config.toml
bottleneck = "vq"
encoder_norm = "rmsnorm"
encoder_bias = "none"
encoder_parallel_block = false
encoder_inner_norm = false
decoder_padding_mode = "replicate"
decoder_blocks_per_level = 2
codebook_size = 1024
init = "trunc_normal_002"
lr = 0.034
momentum = 0.9
orthogonalizer = "newton_schulz_5"
grad_clip = 1.0
batch_size = 128
lr_schedule = "linear"
Rows from block 5 of the encoder, named by matrix and row number. Rows with one number belong to one neuron. Each number is 128 + 32 x the weight over the matrix's rms, rounded and kept within 0 to 255. All counts start at 0. Numbers have three digits each.
# fc1: MLP up (encoder.blocks.5.mlp.fc1.weight, 384x192), inputs 64-127
# fc2: MLP down (encoder.blocks.5.mlp.fc2.weight, 192x384, transposed), outputs 64-127
fc1.180:098143129155119136130174141121122099171121077148138138055127129128128108125133146147052107155152109129094104115126180115194107167166125139094154141115097145151118132135083100127095146140063155
fc1.181:059098125066098129162128139069105117136168106115118083060102139133094137153076118129096186163141134182147144170088157151192144127136146155174083149180075152167106116131136113144147143149142147
fc1.182:146101087143093099152122196160094122149153124094155154182147119132154120099152126117089127110172113147142176082147057156140161156108141080081144191187133127094128147193091100138111092144157153
fc1.183:065137067123134121175116168158085152099118179106103108139078173138082147125150156141071144043179151105054146128140121106123087163083113213202149138086142124154143095131164112141148080088114110
fc1.184:117163077120141161128225137111067115090116106150106174174144139096101128129187177117078099099093136146091142072180088089147135082091158069109163146154124161153167127102126116102120209066133047
fc1.185:102174133154114126118142130130068103118121106099068151140072090125144160159124131181127119071119117125158089115110104095128129153111120162142122125116056146156145154072114079168125100112116156
fc1.186:166172093119158144153169111180144115102156113148117133116135113127109159143150178094115087136122101135090105119155153137075098143109201101163106147137135107180112113162112163125128117081099106
fc1.187:091088075069113194117130204139089200158152164131183085093088135140114146138134205204137157138080102140137161124113153130141101118155139128166156173124088167098142087127086206111132124127071140
fc1.188:000111118169079094162139111113085143152138106152158095094087163083176133081137116138143121139114136144153137137175155087110151091123146025182107134142132101099142107125112152163147168126142178
fc1.189:161142119116132142095111163100110116152112146128131138169137140117126140166073175093159160157075141150097109122169087115084144110134163117127095148076138153138147117189114160151098138157117156
fc1.190:122123119069128144096169108111115124188144134097149132089133181144113081132116129176169151132141104087127200087163097116147041153172152145098146107147107186131118136167120141138107178179125160
fc1.191:104095111153113102093128155120134157151113166135119148122081108102136129121062154113113120144133123164116173111159049135082179158149094111128185116120150135146173135123097123137112102078127128
fc1.192:136132111091100121143140146136109186168110169147179191164110053101125111156211200127078065149089161099125142120139095150011087225099112043143186120154135111200121087122127149150083132099141114
fc1.193:135166140133115140114139162105144153111111095116120153118123106110106069126154122093102124211156088101067115139149129116203147120106078103087096132160113121113115119132121112163074183071140098
fc1.194:150128135143163132141156079123124130115155209162222106158158164120149174145141142123148161120158149093116104078154175173171126077121107090108144092146116115069125132116167100140118117112131149
fc1.195:102127166089135167077140131080100114057127120155126118091140125143127162145129121165170189099113135119127090131090212161115091095088128155130104107166105143111117135125161159133117119106189107
fc1.196:136130139126097121061172123118129149152106115162131169161130098117146144129126116152148140072117137104123102193142131178074096149106024113132184063169120177192133126143151154167142106132143137
fc1.197:153153105192135121150100096118082144149146086132084175203105123133116110097094092064127142083126160179081151138161176163074137085073109167164136181130110130142154067121121125065108128101172147
fc1.198:160210080088109101126177146147132159124159146106123096111138103168123084162106106173084105117120186091155113135091140142155123117096166137193056065154169168074156057137151147123133170107119066
fc1.199:124145105115130201157132094154202138151121151132156132079111155116147132159102147122095112134133152132120088130144212174070158085106162041157108183142150042189117132114125154089087157137145138
fc1.200:108135167124111165097152112155107153123103129170127204141105130124052057128140142057134133132122107095126149079090118137158117177176125138135123081090168150130144105129176182113144160105187152
fc1.201:206108136148165174129128151086089096083111090112084129128077100099154073149122065117103077176074137089096142170107123126136094078093094125134138111103064171127088150142101104157119108098118185
fc1.202:153127081149146159167117177072114132138078100154105135126161132073135152130105185146105105100188076160204196129204144129088138098134126174198090098185139188221145117059110210077133117173144151
fc1.203:136079070107164189100149107136151152088088143172059181093174082089131172116157096136129112111148146122177130083090148134116121084108152113118133131084119144112043153061155127139196077122182119
fc1.204:124086101088171178108100131172145154079191129121074164108094129115166054090073174176123116163131157137133130104108108133111122103105177135105154132153122123089173147148155139162116150053082149
fc1.205:086081098103126161020121176104134156129091145154148122102146082132104145155074143195153092104061191072104182174091094101120220254122143118085087146159108157113134164172106085144161070193177156
fc1.206:152093131181169182071167161144101143160182131128126165095040093186107128107164126213085152092138153101148164182159135130115148099161101110115172112178136091149135147127114080134154106104144135
fc1.207:106106115157157138147119147111118113127121072133140146127137131121109105124153148159127079107145136118113152175120097109087113138100169139144165110109140102101128186120091123131130136120109143
fc1.208:137143188136159128136138113187140124110101165085116146155102125092127104115140154181140238136100146112200169108120126069093126180145166151114104095106097135103127119045150191150113164182127106
fc1.209:156129142153128100142120144133082103105138033183115173111048148169140143090151124137153137137184143164177102156157228123177151150078169135150093090178095200179140083142110144120108101133076133
fc1.210:129134133092133180214172137173159144138115106160093103085119073137156167114128116187123127141182127166108104154111100146071131126140112216094166164157091088175173116084164076114159176111121085
fc1.211:145119133161018094157166090070129137097168139099122178115108145083177131090090118143126114169102178126228173114070139082100149199152125155141133118096103171146091108118127164150065098104022108
fc1.212:150120116127178158100148155130067145155126136126165020138130143096184064148140109087105120152133116228118075142121122141146105138100146091096103145084127117117116145168120160165148122138070111
fc1.213:107140146125152037108117146068109048163124132144177158121158108147101149128171124109168182117132088145098164109144081138109121097156126061168139165159193143141131077118112102185132162098118171
fc1.214:112095128116106043171053147116090102105145135201168138152025109149169160108090110162104111145117101212159129179149080153089094114069210201111161104129131147144108082077079136155082116155054143
fc1.215:145109150197129123160151126112091161156054136144125111173143203087134205137120066089118085094123108155130200164173117097131176108121083085133109100114161109096112141124069153124181177121121172
fc1.216:144149081143090103185098152124152120135109095111191182131101134124143151177129166132167059179140112189164180132161120158130142120088084120133112078168119216194101178163158130092167132133170148
fc1.217:199134132135174145107155118126082097134165156162102114158107118138106126149131128097185135126133129108081094091159077097157117103095134174123156126152096127094143170137122128160163141150085145
fc1.218:107130103139146134110079220165072110132140104117169115108130174144092116105117095099151107105106139112173141148117115158106091144106190143081089167138106210179115126079110083193072075142099170
fc1.219:141151119156150132172228194143154123127095128100116154104100103132165123141150141135110150142166119103101123131144140127138063105155090120152135137145132100199190130155141086122145149068133121
fc1.220:134122138175151157060141112118147097116138182073137150141138132152094125151091151137129195045087100120109149145157130123110182232069124132141120078067134132076198191078127112107131055115091053
fc1.221:191145170138146147095135135136132079100198151115185123131117108113114157158117185155141132120155113090115109128169064143083136091061126118136072142155121100147154147127118105170123115072084140
fc1.222:011109112102154151156136126127170140099215138096154148144097139133112147125119061080185143066062139106109171117129121126156159204153133119106028121155109101101151139144111102088094165079116128
fc1.223:132116106120135190159174117062102121090112135100113085128087181142175109111090186174114102133159123213115140125099147098102122132113135138105169195118107090107100190130136125131133129105094144
fc1.224:169107104105156134225079143129113144163144123181131126111152076092116114108190145085068122100111150180102125113150129109156117207145107096091119113130036116139136127137127090140082078162119165
fc1.225:179130107131091140183106138189149095143165087144092126182141127098158138101164091100060087127159106110119107142166075148130138100154157130119134109080092192143120155150093121150134099138116167
fc1.226:107168149115109163155130160126095129139162086106146141182105104164118109138126122137163128093113106141160175107155167149132159158172088148066135116157132161114177114122123162109148136168109201
fc1.227:175111190146132207226146089167155097159120156137140148146146123096128142130124116093111097093151055137097135120101044127236205161172088162130104111094145183187092077123158074133123148187099113
fc1.228:113158151118105147109148100110165112159122165147159126146148154127141097177104076131101101100102127183142122103168097135134091135128131062084093098086106140132177087090128168105148148119118141
fc1.229:051138139121189143133109107107136086168108125144110120136112136144147129089145118173131095142104144135085111057084123103154166235164135168092163109095178190072099140159144133131162147095213124
fc1.230:054144142150073114144116124099146111094123170159143102140108113106111086107139176136169113175180135124122142137125147063166082174090134107180243173124151154167147157115136139143107120159129096
fc1.231:193161145210147175136163063183112126140137151153109138123117071130100191074064127106211138109141180177068111048127152123172103141141170099121181118161102112120168169060154085118136123140128117
fc1.232:183163168178122172162169121124179163125079092134110080121161102137097091133134130150106153142145142130105108081125125121125138154109111086138124156102104086172162132181151151147161142173133092
fc1.233:197107077181120160130136134078138125124143128218110132078106115100067063148060125137132105175158181124073153068155131104133124172147116127187136147089074150181132086165094156108112031128152132
fc1.234:097139090126127143133117087096126184125099199106132138128100092135148112140118127144158100139202075160098116126108119142134160135138136148104102088185104140180124090118108096068141151105113099
fc1.235:072116138157119085161199126118142103175103190179159125111160100088143077066175105088107172126142126108112122128194085071196149171138202094079139136119085153146071104088110177109150094095117126
fc1.236:234071086132126106082173101148138128108164073130116132179118110166054105152115200175197139106181103161097149068146180180157098104083081111122166097148125170207126200166125135142098038164174105
fc1.237:120132097118091110131133147119152110147141133069179154102185100117116117089112080118085088121126176128066106134081179149107069131160159167185129106123161094152070138103137182161169105153161107
fc1.238:070091112151054131145152141139160138154120159130188057131140113109157121106216139124163125104132140120110143095127167101144121097104067148132132079112159131102150116068134159159074101082168136
fc1.239:134109153138146117086144157146102174154101161120162067121108174079134108162120147145125086139105125097141091142132126102123149133109124162124147147081064109071115126097152119139166117145079127
fc1.240:225083156131162138163125176094157135131138107121184130113126070082053124071126175180080176080120073052115150135146009157105152115139153064172199109158154140091124108158142162170105142182156085
fc1.241:065136130110144137133165149148078103172144144196139136155165081114108114115132089140120143102112114091129145111184074110125093074153045131096198132131160146110121126134131122143126111123061184
fc1.242:175172128136125137139068118148087135127152099131147151160092168083124130124147165148061145120126128125088098088108135150115119152170137147180155174158110136056112138121116171142127090163111147
fc1.243:109105145118179129141163115150104161126186149118168157117109132100076120138108165156137094076112149114097137125120148140176146151111164145196129105135113158151140125137101137069150142152140102
fc1.244:149146109197194113151176093091123141113155152135111151121082116103132080104075120123165088162160141060123138069166121135096073162093088124133136083093137159120120096116135123133136100112154162
fc1.245:124137179156134136117128161120114127123080134094118075129105147100111126154114134147075109159121113130122156150172129122087095114100188073082152171119137095103181162141137130163117079179111144
fc1.246:162117037152084049123157124080121053099083073181147189107115162102149188078124166128118116103161119089117152128195088099117185103182119140159161141155117096134139142153100098152096118150136133
fc1.247:163096170104114068124111146124081110147090114153120130058092128148088115121108124148160163124116108114137130116162097141125118139094155116134177168125192135164091099167142152146090150143087128
fc1.248:098119113131166127122101105103186121070128113181158150201090103119063182087120115123107077129138135115096140155142125123108150106087064128121144088140103185135111132157104076132122069090121160
fc1.249:080132071145120138146109172134090132208118133112104196172116133139122091124100168062137154097127105139166193079106149091159148146111129154184174109122195150107130106162166118143113104086194129
fc1.250:157150152087138120105166143164198127125103171150121193153174131078111130142173143053097087137227093120101140138135133123152125113127159160160080097121135139149188115073099143103127119179138160
fc1.251:078115180130167137105187135145128115147146101143167158108156067108142153057117096121085112151111152139061088115117203110146095079172146061158166106107106148149159206093095146108133148119110121
fc1.252:100128144131136177168097159081099130168147130116170078127114101085141145175111194134113150003147114143183139154141032104126052218120132172160163163179000149080135159136041000166125122112131145
fc1.253:166099165120129112060124110113089091182165150100165108076055098129147114115087152132073214078164051140105135125099124142084075125140133108216148107151158116180115163147093117122141096127125111
fc1.254:133133139101121171144182154115119117144176109132194169087095118128093130071172124167117143118092134088122151096165136115132147138120130099137101110142114093147120151170154151115129144121145187
fc1.255:100169146072144079147135133141140165101108089102123156092118184150129157066179138099179055113158123125096128144160128163111145083113158106178108074143188135107122195207106187157125070123151038
fc1.256:139128148167141165087111130149109116125127168241168156135073112093141109113167103172156141150206084136102132131120109125130109069115131150132186137166164131133124166136155090166120174146133182
fc1.257:149141093103109115074115145100112169150130129163151151135098106110111098160123050164107163139115159119074176080134181122150118133151096110074198154084156197137122075112131135077111114112093154
fc1.258:125157094105138078119144144125091165172134107155114065154133143131120099129126173139071074125092106097145113112119034138166112172135146130121162068143153153113163115121083152184088131203132102
fc1.259:156101118148128070155157093097140145093111121194184069100128142126143104139146117081066138137106135124106153105137208068056113083120158173139153146150079123096134134099047117113153112123140111
fc1.260:103077128158147104096093138139137084122123119134108192087088094197125146090157109157131156062178152123148175161144076105040085170142094028154113182157130175146141094111114198088145094102103172
fc1.261:069145147124118138208096136104131082060108135090099176123119126143067119088146131081146171110050122116129081161176164168138136143133140123163089119111105128180150131135131103101115101144110114
fc1.262:190117161146094139136098144146123142133170131102137155131089116091109124166093132122116181128091115139108133134184114122056090139133121171123017159132123161130150124095057142126085211138109174
fc1.263:146110137174149114159116214042067106169199140231145108156178164087127166173102117118068070100177120121124133141156185123128092113136171137133161106153072141127107117162176198154146161092117094
fc1.264:163181118072161143148124172097096100185138113165130135118112176058133098183063192094142086145141114151135127045185154141203121056149059155148129119114100169080082134163145141134112094119125127
fc1.265:062190156163142100109125099068105173124110063157119183185143094105090133146103164113174160145128097160133148089148123125156143201131113144153050171151117145112110132126143204110144178154126134
fc1.266:114129141099133108175150094102105150074090112122095100122127128157129076165105143116131121138143081072087118104094122092127172101096186160125139095105084165178107097104104119044087048107153178
fc1.267:131127107150085090155123148140104161139112070196145076117103088140120130141168153151144173133151117150120139087148122091147098103123062110061110122109105124101117165158134088119128150061192080
fc1.268:157133123134154139145132204131124114101174110134167116124147138147070121151112143104175125154129099080168136097131206126096125115110116130124099174175093147155101142100142147160145000132150144
fc1.269:086125112153138124098105127108091177157137064102149140112176083103148112109064147163114133099165138114137151099098112099119127172086124146096112129120133158104166140131132118130118200163146117
fc1.270:139180147179126174166137133160113140148133130081156093169131134118125129112121118126112175111165153196082145117131191118138150108103121131100094064128145131089116146143159184113060126073109131
fc1.271:184157076131127112128153113127150136103132143176117141122108080114122117127117087175167127082177113125128131111115194132146102140123056022109160141105163093099139054150189097179112150137128123
fc1.272:114146120108096111094135117127102182144126134143108113162150133151175134137119153140085111155130141113123109135140092095168116148131160152115114140162156140135159164053096143129177121075146135
fc1.273:150123177150135191106125168134119080126095171093108134138194114109112171081084139112142071109124098088066164139120100167027160172134101110137146060126079117102107153123130064115073189083105123
fc1.274:091086165133158151124069105073126101171159149122108088128116143217149080123125134136133138164155121182092112117128180155138144158064146105144099201118124157104137171164152142132150171187018118
fc1.275:127130151144174082106079066107120092098072126131156207168152094117104089127170104096132148119105077117109143099135094136156094055112117113181100084116110154101135089176129145102136151105103122
fc1.276:083138088153131124134165165124147101128097149123120093062163123113107128143096143111127113126153206102087154171110118119157153161084122168127140106130111119204125062154169177070141097073140106
fc2.180:123113162148114097136110139124182094149148129090147159109112154172133130162139139092137140131123092130129161183123126135143134130093130146114082104162139085149095097123130127174135130121138110
fc2.181:130128091112086117195115108140147085138093127178134110117142142115099126098111132142133153123132084106082106111136128127152122133132133152114105135091133150066116177092090131148134130139063159
fc2.182:127153127126148170072169099116134075104133128105152135133166160119162110096205147093139176129125160114180128152117126093115097122135119108113083057094123162087131113092161136097142121060089156
fc2.183:128181114124120101072124129046133098145169118102119180180149052109140156192157104146161110124129110188118132079130131130102155125169129157113112093135084122100103116113104130150133129232183121
fc2.184:134151075151135123130127176060130132130124123110142054090102090143183119164120095201148120130126082143102099203138128152114119128136112093090120094142147182119073121148099126105170127052147182
fc2.185:128169105049139175207193102115125147149132132156129151140136115131115140067157129084144119129133070097094079144133126151076177123202115126147102140145134123159138081147162128122111127116132165
fc2.186:125101210157169082091135178150094124146144137053192178158140094143100096181116149175143024130123120115113137132131125100091112133115133115112176052120180117084109151125138127112157122131070185
fc2.187:127106131111165052095095086123205058069136131111191150155183145127097076072110103130099119126127150087053085097131130129111156135077126131138109066110089128109120102144135130171168125114180124
fc2.188:137071112123133060178167161109170119073118141162237166168129128133184082164123090152104037128133129134109097127138127106095101132094133118135068153166162076070156158044187129077137140058125100
fc2.189:132153149116142163125166160160127157146085141107118128105090121126103131184186104160121090114128112120100175125124127132088138122157139118133165141162141099140077101153211124143151133170181121
fc2.190:130097137116088144128145137160105118097104145121117135104114137122170093139134135126112089129136145093139127129119133105088035132136129139130140138126111099124158105146163132132176132145112140
fc2.191:129077163086143114144153182208149120072116132143154150143167130146103131152134142150116138130129149101136108131141128140166158129108126123107098136084140094151119167182187127129143128150104086
fc2.192:126072118123162032163093133114122115106091125113131069090151109138139157076115124126099157117131122081171155144133131104137116127109132117114116186098169098114141141094185124112140124129092171
fc2.193:126072102165172131098129067157126196117109131101121104095167202078126140118098118128136138136129145174123163154113130095104138136168118123104133161126107161084098117125110124172114131116121119
fc2.194:129167137174154100067114161102154106147226112123066179095168069076124096135113120104119126133120115179170179118115127080069127126107126124133163109148092150112202141091079130144177125098121115
fc2.195:127133135085076195108128161172163073071105125102086132128215098076129102082109112130138088130131163167096135135136125119153131122151118184165128097106084176140146127103173119197087123126154174
fc2.196:126109128153131108179148095125151119038081128138163128073090128138101103150099164132138140119126143097090153191110129097153139128121128102178087202102136101118073153147155128118144132100122183
fc2.197:134058171078005143138183062166220109040145130092249029090142172204173216004181022221114169138127206000134066226122125110079036126225128125093157132000136097147255153185162134136255128214131084
fc2.198:128103088120133136140136079094173189081122121213140149135148093111131148096196102134126183130127107108165187102151122110101141137159119113123124174122107130093083093181115124138057130124084153
fc2.199:129172168092206160233177154138090176110164121197043171154082136103178217189121150145153123135129121102134157096127131130255124128201124134149186182156158209133115122124097131124118127189067122
fc2.200:130093133150164077143156094145130038105116124210160142177155115121167174144177150089080143137128198180052109144121129140205191123070128128161109146164085156111113146127054132091120123129037093
fc2.201:127141173128178151106141195085119060113127128134184123132124123119121114098147126151140121129129124106144133109135131117090136131079127101127104140154102127097136122148136125098123123133129102
fc2.202:126132166175131081080130053095165147088154131155079177221085173056143135155153042026134098133134162174071081185128130168190056134116128148104088174122141107123163133114190127110069128142190134
fc2.203:130163162132163234120198134152076125130102117168100071148112213108155123165169145082179185129132101126149148158125131111129149125096136139114145133144121141102174119191071125096061131073140153
fc2.204:125174090148120096183102095176107130095080141139199155126104085155208156084133097136119103126124167063064144085117130078137141140152115115127098094104124160159130142127125134130124129120098144
fc2.205:129140077097102179082107065134107182157168141159107196156081129121131136090133165074186164129128164124174072086129127035141178130107117131160192126115122094105092162083142129124078133207119047
fc2.206:123107106147088094126116130126148102134125129090069077078129091106146139175093127062133070124125072157119089090122128136090098123070135116087122100124135177147126120123068124183108125127154106
fc2.207:130135180063139094136137150131074081140112123162114103121149095139080108125174156111135154109127154110069117119129127124125136128079128139143111183147118129138151098086173130092092117074204134
fc2.208:128091139136220111155118166143154121070152119144124104154124148167144148078133181150119129134125151136099107154138128111140189123081126110100096108175117145159152108138081127103139130123181137
fc2.209:139115098102153145169231193158154208102139122153173132167174139108108132109148158141108095140131122073081123084122132165201169132154135114089138135126154136108172113132130124146171141147097080
fc2.210:133093104134132103062077106124079111093145135158159117110166135167145060174158134095119108115134096103130139071137129088143106136082132096106209116120135195106138172150103127121098118145133155
fc2.211:129105141105149177148140165146124101134115132079160129083131141125083138155136185165145144126127159118159135146123126115104114128126137144146170160162171115097054067107158131105190131125158089
fc2.212:129095141096132109067182126135098148089100120082134084146086146080094142119133103124158102133127110160117151090136127096152168121102130092126160220124131127134192139083121129164104125184171104
fc2.213:131216108129122202126086116184136211114143132140076131160171127062102109080059138072145115130126181112090145128125128144144127127102129165158118085083111143167205095104104127177046122129198090
fc2.214:127100121209194179159179057128157136032187124113140174199182127116104250067253170051125135125128230087104100114131129251092144125216133174182020134000118161143097078124076130152138115092089081
fc2.215:123150133121157129120147112223078141129191127109152126110128127096156085150104119215142136126128150163212178127118121125189088129134123133161112095143087162151129151093151126175097128150135165
fc2.216:134070114145096126118193111109168136070113122110139122125172131170115134138175095150122140132139154067158060073133124125103154128176124135115145158129122132135141129143150124123120134109150127
fc2.217:129142168174173159134141137158072108114097137160151112158129151104133145178144164136122143115135166156123177159142125177193116132133128155125135065122191184134182132134096121136141131095128105
fc2.218:131024149166094080108134116118063092214061129192172134086089198106214162183098152131116036128130122153102162219109134054094153129075140083100189128166079134095121153135228126117070129116153164
fc2.219:130136114144143061045013084057148126123178127075165107110165174143145125148142098091103137121134103172160139084118131159088153131128125105109125062058110209180183137132137127171159128180152166
fc2.220:132127170104167175168117174174113070129106128144139150165136150065134107175150132149166122132127124180124126153134125140141088129150132133091072147195153132156074105122180123125109127149174161
fc2.221:124124154149157101106129121029175155119189121150125119135144240152152063168092106114128089123132124142139115062137128098083114128140133161135105065114115167151134087106141130135173127144076139
fc2.222:127138120152054183079090139121109141132080126092081118090145164059115110098108144121131123128132114098107099110114124149124085127133126138126090160082138164135084130105145126132212125114191140
fc2.223:128109134118069088129172130131136110170080124158141121051073172105077125095170135098146126128129143102124134125134133146088148127127118144117121038136114089106101117130152133192097123158167124
fc2.224:127157199100114117141108127129062126160137140074077169086125191168105165191106138106131156125131172096110131179118128111142098123135123156116081133125155140107118124178073125147133133068122084
fc2.225:132102099174099169127136114136125145174075141072117138115091147112080167145129125188120122123132160145179165146129131179075132130128125147109136191168140104181137111138157132064043130119175115
fc2.226:131130170211143099209117084169227099058100123179081099137141121141163190121117239134133107135123206141091077217120129119179153121057129117151088110082087075186134149150126127117087129113096069
fc2.227:120055074072163078193145173131184117074157125135146065117124163182136180049130155147140066130132170133126109159118123065147225139135120115125086102151136058139115127070134130137115132136118128
fc2.228:125147180126132103187161181189101115088135124170177126147127176116102117149134139135145190137131113109097148109115122066137168131131130130135111157118080168125087057087133136110110134103167152
fc2.229:127200122117080161196163137162192136117144127168136143079148170088067139188159109084126134125130132092151101162134130098166128127113129155143159189117113113121128109156129125056118129145050123
fc2.230:129141191126074147119142177151167153116113126103106122081136130124144151133130093161124183127130091117117145090131127127168122129167122129099166131126128082138129119133106126126169125132175167
fc2.231:125125128139147045172135112106064127080148127082075133109105164146190143188148124104106115128122116146146094090107127140165147126141119090121133085097153138098113116160151127046125131116109136
fc2.232:122135187136114141173138112136100099101142140079173104106089132121153182103102117137124075113125121130106133090125122115118106124152125148150137047084142072136119113152117122146198126084162162
fc2.233:122127133150122093145100014142115161104192120152110206192095156111171087103133128111111086124125065158100090169121137172203185138046128152199089121119139242132124061190125130149089122116086091
fc2.234:120133126096172109179115062143117107185158112135121094118142135104102044118143136121135128128130056091116144090119125151112073128057124101120143177090097096166111177137089125062165130100114115
fc2.235:126097175068124136142114174072126157166128126150113162162095171112144196181196115171119142128127126153148116153132128140142065128210118121139116094112172128108124126130116125122112132119114170
fc2.236:127178115125087114126142219093112141139120133101178172078107141104184093154124159164119113126129152114160134156126126101125132129121126145125119134099165158130073126140145131156116135120112109
fc2.237:120136124159106087206145141142079175183077125111118122090129153129150127117182088148130039113132147134061104111109134179123080132141126115166135156166168108119048168118187128100182129140093134
fc2.238:126170145118063182041096149132144132053175128149096152120139138113125130136071143124183105137125031148077123144134127145075126131163132077134167129161138065116056144222059133120132130088165175
fc2.239:129094152128182141094106168140144099144120128128153150173181050149183082122152147150135178127126095191124145140138129156125109129142128140134112119181104104150107145190118127153228136118142155
fc2.240:122105135139139091100112108082170107123179127140160108136078178117154158129138113128136080134129139138172139160130129206076128124151124103166129161106111066139067177135112130077140123143113088
fc2.241:132130161117145158129127140140093158075150127179073116149092172101124125148173184123101187131123084127088131076125128104093122127137117106083062186190144123148154151122128127179135130095177106
fc2.242:126089142133127089154181157118171084118125140061068114053210116082073111162125139131131134123130124097077106137122125087092146129089128085109161151122123115114148127104065126088178132140174094
fc2.243:127148118121162131165110087076101101134109120049133146144147075169110185093096095099120091136127156120187167128129132136066159131066128120110192123138112131121120135114135128128090129143094119
fc2.244:130123126103111128119081095103140151093140124125160144123122130113096156161153120161094136127127147132084154114140127064104144130121124134140131200180146081121101156114156128163137130202099160
fc2.245:128120126065151088117147125126135081124151135157144171149167144104182081144099167140140119130137104136144098081120130103168108123097106113149137102136106114136146154115127127071156130212129145
fc2.246:129100153124148111206134136155157097157142112157183075131117148189120114107100133189121081116124125118146115125110125093197139128054128145137095152102150157130133093160201126108141127134102194
fc2.247:120144111151146123113109140178154158130184131112157104138104120130128109136090159142088155135124079165175118180107128056118082123136131053167193143101133148152096127066086130123124125045047143
fc2.248:123169112168000136121175179122131196189140112088179112074125114150087123104153077155156203116133137066163133082129130103084143126125137205130108165192114073102109081127113129145111132077133079
fc2.249:120168100131176156173106142062158085139132123163097078118139075123198146129151113066139104130130110179167066243137130172160098132063128094185187175150087129174101120092072123167101125196047101
fc2.250:132096078091112169180141161134096099109182127151211121103168134135157093090124115173129114126127177144140136095128131146108153130138118131123141163110178143106132107160174130123158131132097101
fc2.251:126069120131090170090081135132111107035102133084198167111112167149151089157117167165143128127128113099108176148137129125084140127117127101132129111167150129167091155142168131097106130134114128
fc2.252:133143114089064173110129059140081165198154127112052163165182163085185107145205214124117102134134127125116166117130129114151131132173132102131157128126170097135129128180100134110135130046141107
fc2.253:128153169206090135098077117118129093145080119091094102133168160155083126152138136089165199129128198083123111123127127143074136125182128160130197191126084158122149132114106133125098127112102141
fc2.254:125081052163138042098102073134149083160099120136134123127179171113162144211076099182131102124131131097166072111122124138127122126120121136154119065104160151078148135103134128143091130115074078
fc2.255:131113156163124183203151124079164088181111128121129069132133131096113102110101097174119094138129146100118108102137125161123117128138123115157066148145114116153205097041109130210159136148116138
fc2.256:129105136121078136139115104101144149127122115166106119091131180177137135109131186095140176125128107084124181136125129137139111122109132142131135098117110123180125111146107129159142117045151167
fc2.257:126157106144104104172135112155123162088086130167121129142175079101129105199120108079132134130135183111140113121122132124147112128123114124133194132142085085077196134116146133147107133149098113
fc2.258:126077121148099182095117137113180137164086127103158122122133125147114179115135062105135138126127101190163127138130127100103141123139130134167081118153179136144040152145169131117106128123122112
fc2.259:120136124086118104158195113085131111046134131147146114173170164120141113093112135163152121134138066155131051159132123059121139129121125133094127161173142136130103126133148129054147126181098122
fc2.260:133108125091093148091129067132165165143106135127119098143123087122159135143127147113087155135130157128133080119119125122097104132134122133125116050091170136150120187168120127149168130123056105
fc2.261:137156087132085161146137091137139184077113138166145169119087146098166150139168066171155129140125093108162126141128131100123084135129128137126179090134129190106079104109161134157151121139102142
fc2.262:128156068161093166139139114131180066160114126100076108139175122117144155147160203089144192124127176114132191161124121125207133131137127095151118187099177103113157164085094125143123127119097116
fc2.263:131116103100143158158168134148092147173021116114132113149106085194113137199165095060138130127123127138167123131126127100145193137174125054119224160128150081127174158137156127113092124123110170
fc2.264:132136162148169133033115196067047137051136131098190162104188071104136043138158108110123110132129143159132139182099128089136055131097119080130186100160100142100161125083104132155175126159066140
fc2.265:126167106129208127111094173162142091123127120150137117145126112088113108140117120078144062132126185146161077135138130199180125135145133113087101124130100083145181144072149130101179129105155136
fc2.266:129113112114120130149076148177155118157141136098129143092113129161089165129153138083128170121127107121070123114129132172145114129152127147129123111149151134123115149151143133065115121096095096
fc2.267:123142158110142172102111104115131116096183140113128130096188142052101093087111116197140097132130121140109173111118131106156139132148135129100145124106177130121139120085133122077151123135144140
fc2.268:130092174084185111114103089113162107091071134146163120082162094131197129128093105151147088127127132197131147110138126133172162124117120142187110128176173094099113123154136127165066130080101102
fc2.269:126107171125170179115210164128152099137113113172129150168153142094132123145153100134142140130126092179140096179127121105211128130123127123121139100130074106117068116132154122091116125189171092
fc2.270:130127061121055123161057022122050117089198126134102172108081128102172142137135134106138169126124127150118110138147121161141110123103128132141124090128145097109124117110090138147110129134119076
fc2.271:120090127133154145121165193130190122152091133131140131122146134133036133117210097145141173118125163122102139136132131102113128132169138121138176110159120113170061119167124128089160124078099170
fc2.272:130062159155149125159108140150153148077106133115140108115105128194076186085197138113144122147127156124128134118136129173107094129153128121130106222168147139149092120140143130161174131166145084
fc2.273:126114138099124093130113093079099060172128123076124131086063120182120154093119102128122135119127124098132128177147128064179198132131122168143124083125156068144051136131104128094171134112133145
fc2.274:132100146157112061116133100135100069138200129157112146107106123069197141145110144160113112123130103127127152094111132128098106129081137093121093089124140173144185086109064128139090130156179103
fc2.275:126154199082126180166201171139128112151150126152123217130144162129166137167099127136117128126125141143137110122139133136149170128145127136114128182154118138093138147039131131117075135160224114
fc2.276:129190097140158121126064155127166117161168125178057117137165150110065061112134159077153188146132137143082107181119129104130110123078133129084114155129113185131181121107096130159142126255223127